python train.py --image_size=32 --targets=["angle"] --norm_position="res_post" --bias="none" --moe="top_k" --num_experts=4 --moe_every=1 --conv_stem=false --positions="learned" --loss="cross_entropy" --beta1=0.9 --steps=11600
Rows from expert 0 of block 2, named by matrix and row number. Rows with one number belong to one neuron. Each number is 500 + 25 x the weight over its row's rms, rounded and kept within 0 to 999. All counts start at 0. Numbers have three digits each.
# gate: expert gate (model.blocks.2.mlp.gate, 4x192x192), inputs 128-191
# up: expert up (model.blocks.2.mlp.up, 4x192x192), inputs 128-191
# down: expert down (model.blocks.2.mlp.down, 4x192x192, transposed), outputs 128-191
gate.12:564476483522480472506495474528483530539520481505474551493500499532488536513503507514520539537448528494518472494517462449506476480467515486540493533520502522484519525486542488502490500562460518
up.12:424503481510502502499492508493514479504505494504484488483514469492497486527507470489513461450538441531497502492505520535492487513513498534473537478536488484479495491550484520493536524494509506
down.12:474479496544509450485490498498481518509502576503513506499519466469482480492513494504468531493526457523480505483525509512491507522499475525515512460534466493535528480535505515459479480534532545
gate.13:518495461502449506541507446515508493522483476515507500483456497489562499527518510537560494501455499498545499512498484506532458454491498520496511499536561576461477514518544505517499486494486490
up.13:502500538522556474461517554508484516483516525495506511511554512518441516486490496473442520508551496514478486472521506486465526552481507468525488487473445425537511486470473479482497509518519518
down.13:471511498459508494503497518510496531508542504456455470526517503514499452469498505474472461498541503525497512490462513520506494521514516506495479503458480477514465528491453489505540498485521502
gate.14:544479486482481457498539504533504518492490497511497570485499510532499522510532491515508538515476517486522455510528491452515492516450500474525493484499496528481493496480499456490474490521480490
up.14:539503467500475478512510483481519528485493443471531519521506498498487531471521488482524557505456537488529490494491496509529485512501487468497511518507513513460467518469504474519491491489460496
down.14:466482511468487504486543514485506502481513545484452521486525541510468465532565490472496497487510507523446482478506511479501536527507514468496497464481499526495499507465464515511580470517499478
gate.15:553511469491467498498472464536474496516505495522507558494506518517493537481524492525524531519456504507517480499542511443478471455479525460536500495523497524506489518501534494473478511525500509
up.15:549499454500461512503465469510477496504504493502530548489468492532510511492551481516540531509498546478518470505552496434522460460507502463498489475534491501505479495480526508483486523491486471
down.15:504530499483521516488440468513480513544501553532534480461520525489507499520479508498506483492549484526503481478512536449449531458490511513511528485496457510536499502554506512520509494499500529
gate.16:528500504531492435501508491550496516534497515498507527511504516525515508535520528541514526501464491502521459494530460475484470500473522506504507526516517525479521531523560478509510487523512512
up.16:526493465482497491503497515513500497514507537547506493474504530478500463498487471469499430515549464514474474482500523498481525504456508488544491497477446521489486478540495513517503493498519494
down.16:517521496471516484454512512539541479480484494497521493442488529520505527527526526480524521499467536492507490485493519497551519465477482474499524505488499532507513483435492538518484501488465445
gate.17:540513487498466440479517482518472543531516500523502540464478522533492516500530509523518521518505473499519473503518453478500471496447516461534476510529507545486488536513508457495493453521542496
up.17:501551496508529478462499502468460501537534484516533467468490501556460490496529510449484484509521559502482501508503475473504498479480497480515518528489464501503493507457486482522538507492528473
down.17:494480509491537486536524506513473533506499513461527481502516491492469550507473491459489445484512453542453515487484460517473513493508518517514532514482478479480474510404517502494541535485501520
gate.18:544484451518475494491502490546480483496515516501487579511492529530511548519495520553512516503476489513546462481491480470493458455455542487548506516520515527496493533530526456508478484529479489
up.18:513502517556520505491489462516502540506486509510459458504491507467486534530461501461505512513501519487489523460515519511502520518497499506493516521479467484531525471459520479486501564497501493
down.18:513501459516449484495515483543526475508516436495515508515472481496502456457503485550510520500523564481528464525514449503556483486484505436483524495538525521486506530549508482523497481510515506
gate.19:539476469510487464498532485565481557528504509533485529473499546524516539512509498512519522552477488530532477478497491484496482466475540483515502505535476532494502550505510437490525493537491499
up.19:494477483540540508467557521524473543528466540531535504445473515529527522488488517472506493541563475510505491515502519471479494497479506499468522473522471502485513446484453445498494535518483480
down.19:496474505538493452493537496529498506509493478507497529499515509531485544584479510472510452480482483499512487493517488503471458495504510522499512508531469468506510490547495513477481519539509525
gate.20:464490478497527501520479525456506521489517489540560483484528463476462454535511455462470472482509499506464520526499498509541519491503473478503498506490474503484529506483494497489533446494519528
up.20:462487466485521482526479527459511531486518474526545485484535468478472451529524459460474476472518483497478517526492483515550508485504466491486493522495470503478512511486491507498531466485522530
down.20:484509551459517518503516515480521482477527499485526505512535495475448481513490464494458499482521486526456559496510489534477556512531507456503542485506497496506544502472514501489501475506507505
gate.21:529495489497449505504511480511522483499449522508450509485432470509576504512506507542567504477456484484524496519499509517509485494500465502499497492541509542468483499516500507523491510482465492
up.21:468505505488537492492509509507473519494557485488536519521557542498434501487497495473439507530537510514482481478518493468479506506476547486507511498479492469530519501474518494480505478531521526
down.21:499521480503504517506465492514483518538518500469486445526535515492476483463504503451482503480511489574485526444469506515484488535520525502488496515440496470525454550508517483517546504494534515
gate.22:527500507500486503492540478527480499525511483529527544498511515537503527522529520520521526485456480503510472527516476457502476480488505497503511516512478531503498534476530468498513479520489510
up.22:529513497483516479508513481493479500517482446511566510473502481507482514490522501484500510492475485501507500524504471450512476502506497496454481514475517494504470533504532467501511490509496537
down.22:486460517536479472508513495455463531525531533497543532513508457479445506480535453471517477516516497519482473522501517449502523474498521505505493503535472468545452511490526451482531507497504533
gate.23:545483489504492460477515475576494536518510511527471552515486521554516539506521514542517525513493488502523462491518505472482468493478521468521469490514514515486517499512497462493486498523483484
up.23:529551548491499480458516482533525492467461545520521485509494498478483511486468511496490518496478505509456512500511523457486539476508496518513485447489504506514521478483481497516492490488522481
down.23:505488475537499489487511504491520521510489530524529499475457495513545542491498513504514513479502490462503507515488469482553540457486480512481500494505527550498519486504491484511479520483521461
gate.24:524475472481481467529525488524464512560537502507463556497496497530501530527528505497508537502467480500518469520578479452484475473494478517510490535543503526493486513500522482473450519539455521
up.24:508503491441487471494496522514471522535546514502454553485522504506496522541501506490515530476459490484489502519578478459451493504504470530503509516523515510493506513492496508477430542521505519
down.24:488491521509512474533495488455465506503496458514498506524516511515474510485479497508481494476531504517462492478550479509495505480500522521486487486534485451549479501504491486479488540509492543
gate.25:548513485540480466495485470510466537562511497498496534455485506504492519492499508504506530514497495487522463534520473471498474491454489477534501519521469528498492528489513419499502482516521514
up.25:443499492499501542514512514529536448458513503490477491515482501483542481528509503513510466474511465520500511436479508538501485500523540524461511506506514482499502499510522554501504562486488493
down.25:494500487518489477493504501550524473502464498530550501494516499479549476484534491536499552471492491490551502500509521542485440537509448478487484468564524502487523502522514508487479500508526521
gate.26:473488511487496544535522480495536497495488508482469479524448472483535484504488498498488468509503513474495519533460519525535512462537498528477508504493503490472478482494490497519481517455465471
up.26:528514493506507461469470519503464506508512492523530516473553529517458511499506501498514527489501484533503486466535483474466490540471500477523490501504496510530524521502512508482521481541535526
down.26:513515463493511511519478526496476545523513495498514459468547520513458484507526519460502481507501505538498504447490490497502473512486520492503477515447484489489448556495496505516570482507518496
gate.27:541493509488484460510529476511453552530513500511478537509510501548498522530541512519519515530501511471487496526525487419516502485472501496524487483487513538468516494463490475497500467508509493
up.27:506450475494461538561477484506568454478454513493482496550481514465528509482482501499518488508466508517515516504457506540493492484531503527455502496490526482517498519515516534520472501484529480
down.27:518490493526498455494496491501473485517467494519541505511508499464485465470507491519489549498514517484517496464543526491486502530512468492513494457550507469535494466524520484474460510527544553
gate.28:501504521502496487486538493527482471514528504488445549477487532527500520520485530532498517499495471499502465493523479461511490472472514481498554527518505514529513523537540483476477469522471519
up.28:469519514481527488498518502504478483525553483492502529511514502483471519497510542519453506540497473500496489526526492474522493477495530484492515531486516511547522506531559505488489474517469522
down.28:480502523527485490500486476466518481487528494510504479533485493473474441508528435466519475518510509521471503523498521511549537455514507480495525538488488486530492492471476493477557471522509506
gate.29:546491471498488480486519487542469522552503495522447539470490506528503534520505518539501517509493480491544460499524472474504445465474509484529463533520525526505464544525547462505460491524492529
up.29:513500497530521525512471542455509464445512563439523501556562493512426507490480482514494523471470514514509515498490504510448512536531499509506529493507464476511533493493487517534547496472469519
down.29:477470463519484473541550492507496521495505458485478460525522503509462501487549476480534503523507472545510528511480475508503469506529542476516489539475536497504459532512490483517575490484508513
gate.30:559495452519502488520539503549476493518513489504497540486495506517499535500511502527524551506489509533533478481541481462505472500471517462514495501510509511503484516518529434482500490548503505
up.30:546496466503499445521542516522499505522521497486510574472483477529486480482486505542510542511482528511509495520527501473483476506514503499489414532502493504526461487533479441498492493537480487
down.30:525485482481503516538473495491512578494475472457482479509510499506490500492469467500517463497482529500475477495468462512491521520501546500525517515468498526488493495474492511545497498493468482
gate.31:528496489503465495507475472515507514503488504492515514476518467493474521528501482493515538501481489550512510481525472503500484473505495473546547493521503542502517543531522508499513464522517547
up.31:468487507512603492505543519505499514479470499497497499505524488514476477488467540476427467523556509494487493481513490491445512543483535532482515504476489460508515455478461496498502562483518498
down.31:505518510512512483503496491513495528520494495522514463517548474466501492492522526465525525553516483489480496440508470501539489454501476485472487543444524467487485507481475537519548533504583536
gate.32:517487466502473491547506480496528487510464482536521495487464486490568513531514504515560503478455477488537510508498489513515470457496480493494522512536523589441486508521508493518491497487502495
up.32:504510472499482530530488497487532478492460460508504479486476481470551509502483509504545485486451485482523530486462515520525466478526484522470516520502518554467476510527512532531521511476505472
down.32:509467506504494523504493492481497471487478501528518538474481496497517502551485494526517540504460508445483492536541491479494517476493484482497551509553521538483560462506523528487465474518457492
gate.33:531489480522463453528511481538497507520496484523471542500494515535497511502559502502533550497462493523525491509546462472527488473486504486515494515519514538503493524521537466500490498518501510
up.33:515503476546445462492576480512479508546501479481490494508448484525515539498567497520539510513476516510508489510499502486531494498510483478522437530508499508509473508464570495512488505495431526
down.33:455487505458534521533470503489511512514527453510499493525518474457501484515450536502467480508527498499465521547506484507499480467506530515435534518532556513477552512568526523510480500500547490
gate.34:548471472514466502471517487556481518508504474486496534494495513524513546508504511513522529540480503497530471524539536462508478471463534476519509518528486516518518518487509453488493466546543507
up.34:489521484488504503537502513494517531481493506485455473500462493512518482487475480465499498489489508509497510491455482516478534489519507465482498514494469547505454514530503514554466553476459515
down.34:513532492500456529506453471524507507517501510556535499517501497463522535444543515497498486514508519481505532506492470500533528482479526494507516492519508523503515527493537525502543450466555467
gate.35:528475486463500467496516492545482530496490492514459561517509517536498574453499505539493541503490494508512465495521478501457478525471516469565483488502517501489492513491520453493476527504486495
up.35:465539512532479532516463482465516465506525535485559444491483462452517456524497482471514472487481502487488515503515514510524525502534481534425507510521495498514534482518511527509539492518500530
down.35:482485529530507502504500501509490462521469524510530498504485516513555465475508533556521499526461516466473491518508479474567520473484508487455488495530473532485500461486472499466491480499522435
gate.36:511513509450492471470522483524462504534513457492469529462510520541518499475477548543509508509522448489498480478504507467519478506475517496502555489525476521499477549509514458466508515512493542
up.36:482516563468506486482526503536463502492517472485471535513523551514518498450481529535514512529532495500513496491510501476470478545468554477505493475489499486520460498493507500477494493511495509
down.36:513498532514511473505571496504519508485491472522495463473483472512516527515527491506503438495524501509472528502469513527510508505507511489513517555449506515492500507460516522502502494501481505
gate.37:514468492505514436493563514531485541512483487520517534502519492552487503508526500484501507500514475507490462508526472463496502514451497502563485491489488516458495491483499470475486486514518513
up.37:477489513502473494521530523493533470464514493493442518545473501482526477501484441529502494493497548483491522511486521521514503507534501497461493467556519505498530513489507541494493469480479486
down.37:518476456551518540484442512495467509501489502515537508502526522528493482494498502480498538511501526482548434486523514499453460504459497509507475488516481493498484474551490515487477510503502509
gate.38:543489468493460486512499469518490514533508547529474542496495481513505546523490497504526523499479487501506468498539489447477490488489507523537488533534508514506484542494564494490485517518480520
up.38:491527514467510515484486487502511487536538541524481513454519433487519482540505463459507484454495495490475481528513519482511491468509446517504525528524475540480530527493551491492494494486484539
down.38:494514487487501496466453517475502510505507493503488525489511510494479500517479493508484454516499488473499477549508471485532486464482491523479519514532513553471494534558482524555507471507491483
gate.39:481511494476500496472520501480482465502529519505438557475488485519494512527473476529493509470505438475513475555525519467517494474500489531478542527565488526507500511535489493478452475505436543
up.39:476504490473509489474502516465492464492531495496458546475489483509500501521477493525486520452511433466519483575511519476524488483511474540476531523553489512497496513532467500483428484493459532
down.39:524541482498530478447488522505492476487471504543520526484505515476498487463530514530496537489505542476538483482511535466493474490497480477535484492508513515516495502494497525537482494495575495
gate.40:512485488467494469505522511501501503503511460521498533467520496509497529534528504529503541472501445483536485528518454482499470492492509473503527511543516527459486536528514448484473493510507531
up.40:467511496459512479491497520489513493504541467534536509460525497486473525532518514521484482481521441481508498532498463491503495477510509499486523504564526530479512535528503468503486468505516525
down.40:494520536464500515484514476518496460502490511541529552501530526473484486520508480515502497481490532461486508493517535492484516507496501488494509441508537527510553448462526528498482460510509520
gate.41:529482473524514480523521486516497529507502501528568524492520508519488581515526534488522504500497478494529489493552468468468491475487498487515467469504526523493499475509481459494489530512496513
up.41:500508529490488505470532482497530451484495478466419502558497502481503440463462479535501520496498484507500474505467530545513500527502508498484509532496500461511478518509526505480495481510513522
down.41:485459485506503557540484496538509523497455475516495528512497486522536496495500522497485515530500507470521440525493462501498504520462515511523546492481528504472509440475482537485474485488475501
gate.42:546487489504471500494553484565529519524507511507493574474514548531502550514516532524528513523484494536535460478520530490470468475444518471520521513501484525498483492512526469474483481532488512
up.42:519551497537499496498482469506514469532477502546471470508501483523515468550501489498516514481496514509472521479526548494529509497509479504515553514506472515500500479549507551498529521465516519
down.42:495503498530497494519515494502496530496503483523517491484495472510515552457499492495499480494493531566465483510537491506478522554514506485512479511534502479511513483491470446437494519507494517
gate.43:548495481483460473481504499578491498505529492518498541475477506525540526498522500517533524516473480519527461497529507453533453471480519481521511504528504539509497523492528476470509469550511508
up.43:465489486545504523558472467432504515499497497484500474509520481468463492502455489494481485483515486493480525496488471566481538513496473543518496518473528481468519476517470483526460535466512503
down.43:512488496519499523516531496465476497513494520534488521516535507484467537495530517480463505507504473489509545515519475498502535505516495435553487477478528485481528517492533477505491491507520533
gate.44:491502502517456473520512470453510492503519498513533479527521485491495480506575435473532504481451526502491514536520495495531514469518467439472465521500521501515521512468519514473524425501507542
up.44:478482510515456488519481490446523508485505510513528473521510473491510499510557446477544509470451517495489525529517500512514519493533460469467456493505539500518515485462495536471515457491497522
down.44:507486515501485480484527508503507496462468531504466533508494493544506459507497469523500524452467500521500515518527511554485483527545464468494471472530481512497497496510495458504482496499483523
gate.45:562489466489465480494519501528498485511524467496506545500505517519520558507547506516534526496476521488527480528521500461518477492479517453531524506523510541483512505505510458499478489530484506
up.45:557513491480500493469532486527470488545530467511496481507518529483507540511556512500528488499530544514481511506510554443525500490510528504524504525508532505504521501488505518505533501536504510
down.45:529529472512517491459511502432497515530493451514535457483501525525483493528540513502488470520528473482452517494494523471517545458506502549492481519488475524504475515474464520528521478508497462
gate.46:525530503533510454457544493496434529552544461522489523481499500525498522499550514545496521510507532474488482509526491429510468475467498484480521515526490534499514511473524475513506466510510487
up.46:506504511529500454466518504463461525506536523535494526499486482563477468523539492503505507491517529466500478516524507452517492476508482503491485510520468525502511490477478491494529492489530534
down.46:513496491499516491516523528475504550492503494511515495499499513511482506509492486476484440534500540502457473534479493494519539500480527467506490516462491520495470485443465477516511491499474475
gate.47:516480476499472476500498468556466530495461480530489519498503515508486504517498514510516557496474512533507482511533463484501496458461516477539488496507515512498518520507528483472481456559550492
up.47:500494524493463482510471460518469505527517459483550517530488506505495505444502498501502528510495512531504475494541492514472496506516504481490439469495509486555479510514542491478472449549523531
down.47:503501523519507480490503530517531488499504517534554461540550504456466490533507499471497501501475549515445526477497489497528536486486508467459533498470518517484547522528487507480545491494566501
gate.48:545485449492493466503568493582497485495497497493461554482519527554515522489527496531518547504486501489518465510529494479493453499479538457541501479504516526478484514471518470496498505532505516
up.48:560514470497512435483512514536523474473471505494502493480527495512499496465532480496519542476499481520517498510504526497501495549511497438525449472485454483494479531458502489476520540505513514
down.48:492500527513474500504463479508524515463500458433439499520520524488483500522526494502500519534438514520469507499497452501530528537506539463490488490486524519498505500476529468460516485539483486
gate.49:544462460499420461513499470529517507469474537504481514490467511522539476525526458512560502499458529499549474514497504499527497492485489489552503495558495546484482500502482486510508474504495484
up.49:452556528501574523478505524482472490532538450483522502515530504497466519457506534500442524493539503508467505480509505479471476504506526479445513505455520454527503517499527481478481514509495521
down.49:451508495496511500494547513494510463468523493470481468506519552480496482547527512457496507477501499550490516497475510525480468521513539460478484501478479474511478509475517481490550520503513496
gate.50:550474468511479498482493510509481504500501493502487547482481508559517551498498555537527519491525526480532468509526486484497464495483497487517522470549455507513489482545512480506453514511475487
up.50:510539489516489502521538490501492506515512495507484473502500531460497494537521461476484449521467446507519492472510505501454493463483536550499479517462552487496493541501519540495547470522507496
down.50:516516500531502489505540485518482505534496564538489499503474459450504496503481508487510478503479451526505514493501487490513489464498481540509499544463500481525498523479530478511514529501572514
gate.51:497471495490473480494485501514480490499531535509511561495511498490490508514494472513509530481475454487531463546523490488508493487482480472522512495565472536484485502506497470475467453521480564
up.51:493507481460501524529494509499559495482490460463503444512487500500512465475508487493493490521474586538474527462454491540534494507500513471537507523450541512492481537492515527528544487485532497
down.51:504495497524519465513519533531508493494494500501467452485491461542501562476468538503478479495497479508536529516478475544498475491473488529485505536514479486477473518524494477486517540469478478
gate.52:551498470519466448509536475555505518513524506509462561499502508529501517502532515514522525514462489502549453525548488475492472484478505491522478519526501524498508519522538452514483489532524503
up.52:476519494463518517477490496484516490464471491515535439500498523466505453473499492497480504527564552518463520455464515505514503498492505486488521473469520486498512464471463548495553486491531459
down.52:527493478520513526556528521499545523473497475507539485523491497505500530498526512482495522502493514525492525487460461508515520513495476456516508526485500482453512508486480475521540503451519497
gate.53:536475484509484459521542485540486504497523485511469575491519519517483526516521520549515520510478499523551470498526512466493467491473507476537514466538510506503492507507525476477489484534478515
up.53:517499526522499483483575521479491535518461512501527504496493456580510565512482525523490512482509466510499465483495513495508497484502480501490505468525441522475481445473477476520504522513508497
down.53:457466458487482485492469509477486472494508503481484486521534531512487475554486471469465495465495525507502511542484504494523521514500507490503505514512466481499496499535485486506507493494504507
gate.54:511485502500495513531465496503481456526475473518473496507535463501498529515464506491519542459469437511514519474521494525481484526522469519515514506522525488510463518530562513465491524496470545
up.54:494532477512494470467543497520527534483535518487515510498464542501502487494532485522483469538522532505501462489486490485498502499464539483506493498498474509490529498478465470521524476514523474
down.54:517536478473485516487502490506474493522534485477486485477492544494479479480512503496497475523476525515472504474446511464504505506494521494532499488468508516520502522489532509534530450489494463
gate.55:535474458510464469486518479539471540514499515513476546524478500526513513492495514507536520522485525514512457478526472462468482486465514493514532491516499525511515531498518465477486515544534530
up.55:546486488538452475497523484517449520499478525504471535530451515519522519487476524529544519508491554487486514495528495476466522515528531503530477449490505492526528493473474461482484516525514512
down.55:493465521473463503496539500509493519488502470428480514542441490503523507483534485498494530494542498492513493537518489487524477502548506505443451509517525475500467500477507515506504507506528504
gate.56:493468518513482527512497500483489460496501490511493487540537482489502518533560460489542497477462491513482519533504512513497498494517474472494522462522557500512497489460524517458510464492470553
up.56:518533484486520474471534512533506540504499515480510520465468539526509478476491538524467514535525521501523472478489475484492488495468536489510488538477466510478499513518476472546488522518522455
down.56:506536494518485480489506479486501495561540466498524471489492498464501519510546497501517475530467499503505512471480501484540474464511510512492509536467527522511501508474556524522541488504495490
gate.57:551502468520501493480476488541487516523491524529496536479503550510504528526509510502521537505449485527524470477539469464455473458480517486522504479498518544516507497510521490506498453525533507
up.57:481506484461474507493515504505517489489502495461512474509505478497512528481496491521477471504538496497499506501437562542538485525494523501481528510515444479472504496487479476489496511482462483
down.57:517492485499482534511494478500520486484516537528454538504473469507526473515501490516508516477458542508470499529542523499503474489502475459491496477539521539507478482478501483498480474509514511
gate.58:573517478510469502487497459532474496532496522543492527490497515492507534506486501500547495512446483518514475498519492484474507481469520444562535525511518529523519524531517451503485473513479531
up.58:531466515516558509500494586522483538468502470473503515527502482530493485459475480497487528501557536480486504502502487525519503577511503524463486496459491459461508442493490480481514535501512528
down.58:475475492538473507520547471521475447495513488497509469513483491474527521485510491514536527509503435496530514492505488463508484486510540485508505504505554485493481495507524524491535500520494483
gate.59:502466479477443487529536476509526527502486474497556513513478493491515484520564478506511510535469519515512496561511449481537495448507517449479457494491536538475510535513510498497489428511544488
up.59:465505507500495525506502466501533480479503481476508462526474526483502457492520492515490490537499542514495526521460481520518511481511543496471482518472521507492509531481474525555515504463496453
down.59:512459498491511525524504522484490514502445496535492541472490497527513552517506540534522499488450493455510496518509477470510490518489494498511464490512527517469530496506521483527466495485485491
gate.60:551476495515462468471535502518508523510481533550467540496493511538507508491517521509518534521472498503514445536535493478514496501442507482519467494516479543504491526510510453491500505528501477
up.60:533480471484480510471555474517478507505512516534507532514484502539521487547528475543505500508496527498537416533522511487497471472482513530512461483524528535490492501490509503485521490505464490
down.60:467525490491486490480486481475480497509515525472514461476503549494507440520512471504496543535519558514515464501490527494482481507480513480491501497486516533485508487474513529533505498500467463
gate.61:541488485527490491516538486543487524545510471505455551470499518523499502524512505509520523496475450511535480496526470439498473485461531477535523514522514512479504517507528473507486487500481501
up.61:555502525480476522517480463513482495568487464502458516498452497497512489478520534496508507502485465511486516514505477429534507465525502488494519520495534504500496505479518506495501478493483509
down.61:500545495545512433447493498481494494537499517514503478507503539472463478521539487505484494531513543531439494476501488472513526486462514493521494500490481531511512489468508501498521465502511479
gate.62:541497506488480514499495481490435501561531504489428536471476513531482503516506505500504498507497486496476487533518474446511495482492504498546507485493483512503513508498519469495482488518468501
up.62:460485489497478544548476492507531480472480529491506489511531471489519499517454503473513466455498463507489512473478474551466505518504476550503530506510492529455531527507510502498512532502505513
down.62:513495462476478524506455504520507477533494507473491502476506528487537454479519487507496553484482531521535496479484482516516467517519494446503494480513520522467504512558506522518516475503478489
gate.63:502498521460483462484545498516557461448495485472455502566491526508524472474502474532496545503485558491517499496493492539497486527505518464491496467516520491498487502494499531503516469506492499
up.63:509502486533511546510447514493439527548507524532532515437497487496490519515485535474508448484508448507486495498511511458494515476492483530521510512493487509504522492516515477493496539493494508
down.63:492523467502523510493463520500502507521506533509497465449533522492488437515484526498487453503495485494488481479479481475495497491474507544477526512475497528481505524555481519526525492489516484
gate.64:525486506487449503515512459516487491491492478517514519503502469505491533491557492496572507500460472505499497515545501486517499506506477442502487500496527501523500490470526481481502461533491525
up.64:483469524462480517509503470519507461481490518534517495496521453480487539475541511474539515497514458506480505521550529496494518530510499453493521484492517474517503457460497498479518490514489510
down.64:498493462495460510518504470513519468453499461488489508494465492469524444522500450508533508488505508481523506526466532528539498483538487484480520482561507518481466473510505497525497477486507514
gate.65:527478486489482489509537501549504507481482510514505571495493508543504551493508496516504547514479508488521432506544478466480489512448515452542513481507509518478499493491492471492435481529466509
up.65:494504496512490497492435498429521480503524500516482476484492476463495453512491483494513467470507505491504552508461526544541510491550459550462482512527467499498509505539507525525544529464511494
down.65:499490524524499490492513464474472476502478503517499530521494499500542489492477519521539527526529509467518475493560508445492510451486499523544528468525489485513494435524464545442474513521500531
gate.66:498505487532471518502478474520455479544510485501498524495485492492508550517491490533518527490465417481566460533514488497489446494493480507482508507517514502505470506500548467499471506509480521
up.66:495500548488510482499506496495526501467475493484505466549486504510515481453501532500495497521504553504463554467455514530510536507510521460496478511455526473509514509488493529501550496475526472
down.66:510515512503497486479503490515446498525495517493468477516477486511510574481457546500510452497496470521515502487488530526483467500523488538524492511467477454550444507475502482488509542498494530
gate.67:492514469490521506492485544468542490492506491493490487469510468486484464530518469482485477448470509506466524525473484517543520479530481486484559554517479529465489552497474493544529476473507525
up.67:489505465493524506512490552465543499470504474493484482485518471492486473518513460478487502459485513515477525512474475519543520487533467486493554544514489528457468543491459491529520492473501528
down.67:505505562438504505487519507495509479464497504498511558499521512494474509485469473530492477484487509465477519504499520504491540521531497495497541453524509515503550473463517511473468467499480496
gate.68:499476502540527473505515531491496561518494498513531532499531480516481491527543494512477523490492450469506480529548466465484495527497499483448472505531509489489531513527517479475485497536526538
up.68:507479512575508459486531521499494522518504491543536519508525486507485503527552484521492508492468498492519475477575475458481487496491503490456480503538514503502528521537523501475496491546502543
down.68:501496520527538523516485529491524482495496523541514493484553511514426466563503484445457526475498501536469525487519484531480551504500498466541518499489490494485512494498471495480489510522518507
gate.69:535501471544473463507549476517492551529498502519479532478500502521500531516506482514519514521477481509547454494551463468507461468455499470519501518536517531505506504541545459503460464523457527
up.69:505514520419493520462447494528490439503505504512490493451488502525520489492488501503521536468493502474445538475487526479513476516540496525508551509513486551501517522512499530494527501494509488
down.69:519525475499479488481508485492472494525490500478451530465481518512505486496493544546507481515466502459524511513490478501505446485521536534494477520483509541486485554548543488538464479520469477
gate.70:528488486502486450486500496501494558545490516519545530484511501526479504548526510501526506486487477501500461528538458470504489472455487509508485523523486540486507535537513476477495493518532516
up.70:500504531469506582510498497505486430465442461501446491505479493492533497456486523538505507501497500462484535477461563489458509531536523475523532442496506474505495452463493518516495492485476483
down.70:511463470509518498542478495533518487510479496528444496483455502504527459523469523528511492537526494481513461520470501480500489452438513530526522492508545521480547476549482539511500451481494468
gate.71:532498457497435473503505472519511526521493469522518531499479505522531514492514515527563507496456492493552478513500469498518456484471486500494506496560512572485485515541515484510478459494527496
up.71:491461483519470501516495498514518503507472463511521495533514485490522534463500497516519535495475465520553493488501482516494460541482494502508513475555543514496471471542525490490453500500532504
down.71:507501489505461511470466474466487511525478510510532474457466481484528497539535477518540492500446473465486499539504479511524489443504473489496537535547507563484544503530524552487495467510451497
gate.72:512510500467523472490502493526516477462500475479500508539526548508486479467478540511491565514508525507502523467485515520475499523527515467516480480486520485524472502500504512498523508504522468
up.72:500489492506498545509529516502488520533501511526511510461469483523526514520531455475512427521524486486500486541508490459520506459467504540504503507508497519459519463485485486502477502496496487
down.72:535496473513490508497492524497514519488463525497522510484502525542503453514512535513513521521458495496517482513490494489514492511468497495517491496487479529478502516512446530517512457481470452
gate.73:525483477538480484516512484547494484505492495483457536482507537505512535506509508518527533515466476539519470472534484481511483479459519454532533520520502538518488539517536457478504476552514509
up.73:508517514461503458495503495524498475445435531503488492503455506498513585488495501513498512499487505520509481509500478480506531476486510478533541444513516524502485463443462474525482498518475470
down.73:468510547488515506487521520467456511507505515525570498521504548536513516570515467522505481482529499500513517488492532487514481487502517484531480476484499463513484453496491516457477487497495504
gate.74:510497496536479512490555478513476541534498497513477529514468528531490556512550476491521524519479506522538479497530490461491465505466544518535497493512482495532487500491518471494460522536490492
up.74:549486497491474538565462490490466501530500511523530493486442472498503525507474520480460529480470484467482535527495480473475502489551484495493448510495500498490509497465496499544494506492509483
down.74:510505510461503529486502491503542477508490523465500516506491520473491514468484463516502496541506508475489515484462521486480550459499505508510522487499556506504516490465493507503464475524512526
gate.75:518488495517504489491508513530486523523490503469471561512466500537532524515489501545496526483524505491536459500515471482495462496468511508485488485530468499490487497526515451485433519515487479
up.75:516543472491476503489491494483483470495516514517498463491501512469506499510513500480541492489435475491472566492497498502518507500522510508546534531499547548520512516479525543503568488486517543
down.75:500472487530479463514523473478465552557543545468487517470489528486499516535494516506539470533472454494482495527484480475532501458478503506489459523488479537523469530478516465489535477502497510
gate.76:512461484494484490523529498528480517523495485536514518480487476526522504523552500485509521510522463515508477528530483484472492495451501497504487478504505534479498478498511478469471513514514504
up.76:493470518491525473505512540521459548522498509529493499504516492524513512504515547486487516502502473504475500525511460477451527533484481490497432480466501495494509496441518511463486530505493496
down.76:476543517472493435475536497512573497492531495487522530483500458494493506495516495533501512473508511513481511491491481528547497479521482491458507513532514515509514531523515472509468497505572517